A small class-conditioned image flow-matching model, trained from scratch: layers 12.
Rows from block 9 of a small class-conditioned image flow-matching model, named by matrix and row number. Rows with one number belong to one neuron. Each number is 500 + 40 x the weight over its row's rms, rounded and kept within 0 to 999. All counts start at 0. Numbers have three digits each.
After each neuron's rows are labels from the 100 images, of 14848 (inputs lightly noised), where the neuron reaches its highest value: "colour at peak" is the nearest of a few named colours to the mean colour under the peak; "responds to" is what is common among them. Only what is clearly more common there than usual is listed. The data: scattered letters and digits in many colours. In brackets: how many of the 100.
# fc1: MLP up (model.blocks.9.mlp.fc1.weight, 768x256), inputs 86-171
# fc2: MLP down (model.blocks.9.mlp.fc2.weight, 256x768, transposed), outputs 86-171

fc1.444:520441443462510536414511516508486418465532484403500470485515543538525533570495463512503496552500493523512512550534547493575488461565538507462524526461449520550469460446476529552410520507549510374470546499490524484537465456529507425440509489571435508484455504
fc2.444:499536531478522514583447538521500513566519534591454481496459460426479489489524504525470549518489552510516521494458507457483498525464504501488505557524478469501563520478545427497564511489490516558522457437545531525516543515445513490489502481395553521459560544
colour at peak: brown (72)
responds to: white (57); pink (50); yellow (46); orange (43)

fc1.240:461485483457493473490512519526564498442500480511491417477530587492480439473482435486556515475488484475570501519525455451510474545457497535509461513530521492550551487529510446503511444542509435494546471470553506533470510462511515499454534612562453494507395423
fc2.240:517513482504536546503532485498465543534500510463504532516469441504500567536529607540457450481505491519456431543454536499469518476534535465480452476482501490483402545503468566495512537474501542493408553503454497507518507519523475512570475413417532535490577597
colour at peak: brown (39); grey (29)
responds to: white (44)

fc1.483:525483520514432590554498477525497439507483462483439465498500477558509514453503432456541472417513519478495489565518511506480503440497539503479484487516366498563539544522504444453546497536503450467459516490537521570493448518561530527532565490575517525502440524
fc2.483:488542516462475492465532469506476523460506467406492489443462571412530521558503554562476515557479505460511493531458527478593503417429432487431508522514504498462451503489528414547481525452492509551469488504446495471492491502456477496501557516509502522511501535
colour at peak: grey (62)
responds to: white (87); pink (47)

fc1.598:542549491509538522565485495528610509444468472488555489479500545511531399491506408484520486499572469455510569461544496495502544505444544497568479529528492444405473443516416456478514482471462549536492496501436440512464572534404533477533531457653506502517494514
fc2.598:462448473474491493433496506515418502521499500497430526479492471495429578497505533488461495466468508574517431478429527505486499539522480553376577529481523575537530554522604510540484521518520472459486501456577540442508414473536447572463482581415527478506557511
colour at peak: pink (47); grey (34)
responds to: brown (48); purple (47); black (40); the character E (27)

fc1.434:505507455457541475521510470509488486426501548486563491510526560538476463473400526475393545552529550481501457444491495536485477495569471504482491485488445468499578447483518530530530538447501572508552505500472541514535512469513554504482495502501456511455536500
fc2.434:518518546533463516470465483546552485527457487456439516467505505525487595524534506476566481533440476499551548506468495482462481485412503430466521517471575528513434564489453468439488480557550426454420492480525473442478520523442470496476551455541566513569503507
colour at peak: grey (30)
responds to: blue (41)

fc1.353:514520509421541513540554476533496539508470489467497462476470478466489518585518557464479530484409483533512505517502455473451542492546448482506495483521368484495526513604535520532456541524501499564523471462511447615513506515466522565488525516474478508507574539
fc2.353:480523472530389497517448547488500450457512497458491535491521512509488427442426441472553485508527538466453520478496533523490475494390543498409491474439629554500462521424513449488522418519497471476466538546506506462519505522491504421422420450506503490480457447
colour at peak: grey (43)
responds to: black (40); blue (40); the character W (29)

fc1.93:507506500428484505463515410422494498565491480459483470487570498566502471511445491490534546471572493510503508574493487468493579477462491492468488494453529393479536452494478420567442575498529502464471509484537504465524464547508459530498549459567487508448526512
fc2.93:456544418592530447464488550548529500443512500498473492478472505406461583477548472457443500500473527507575528519457529532481451519479598542470502552508491612471477537493526554457490437534500512495548517477462466547573548510499545456489459538523482453590471490
colour at peak: brown (58)
responds to: the character M (31)

fc1.500:469544502500493505468512498463487527523560495492489459582451529477445522514475445470497515515499528509520500497511487579474505487545521528516464514552518451446540500491509519521459513497554496470521436525467518507495476474468471467503478496558586495501436576
fc2.500:520459527505488462483453543537513493460479525490508552412554452516564491499475492522515494512534497449495536531482485395545508505499491472439565482510470523570506480525521504460502478490438510570484567505520442455461523488525542547476509488454421484496563440
colour at peak: brown (79)
responds to: orange (61); yellow (58)

fc1.237:451517519450517492520439442514517492524483623504507467463513528541512502505508505545493520472524519459427518514507575551468508428502435541525538431500509543473543533504500515471475504515529482534555445514480482482393513429506473521502479456487456530538508468
fc2.237:576495413537553523416556479493479521437502419511476440513462449519485554535401518481511459554480536505514401513461461439548522597506529492554483552476486515513467464565483465458435463448464482401481563495495484463603476557466512531540545526517498430456473549
colour at peak: pink (48)
responds to: purple (40)

fc1.117:467447378481527538507469516526449529505530480528540544487509486515427478495531507534502504483473565435444500514490546535481542547441479455517511546519525540488498453469533521502463521571492572528503566498442492473516526484499487493426519502476524477495554552
fc2.117:517516622528467460487563472570532457509463466478518466530484510466532494526509541454503562493506439560551484514510460480536434462540499561532485458462479443482513570535483511541543492429539439447522500491520495475456419529520525514568486496535499555471436462
colour at peak: grey (74)
responds to: black (75); brown (42)

fc1.674:492504576569442525481591502515505441437499531485433469459470542610517525507442513498434475482447502459561448437549527446558464522493576545509525510519531554475522513435441495526464521458533542423530526536533512516471469510526478484462540532412469498504539596
fc2.674:522476487442526461515402493442478570579510503527537530498522478410530448480558501495519508496562516540451552525450466533423506529451501466458488480498496495530480490572529501497481457536466467510483499473461483466554531528456585554548435475568510539474471363
colour at peak: brown (61)
responds to: red (76)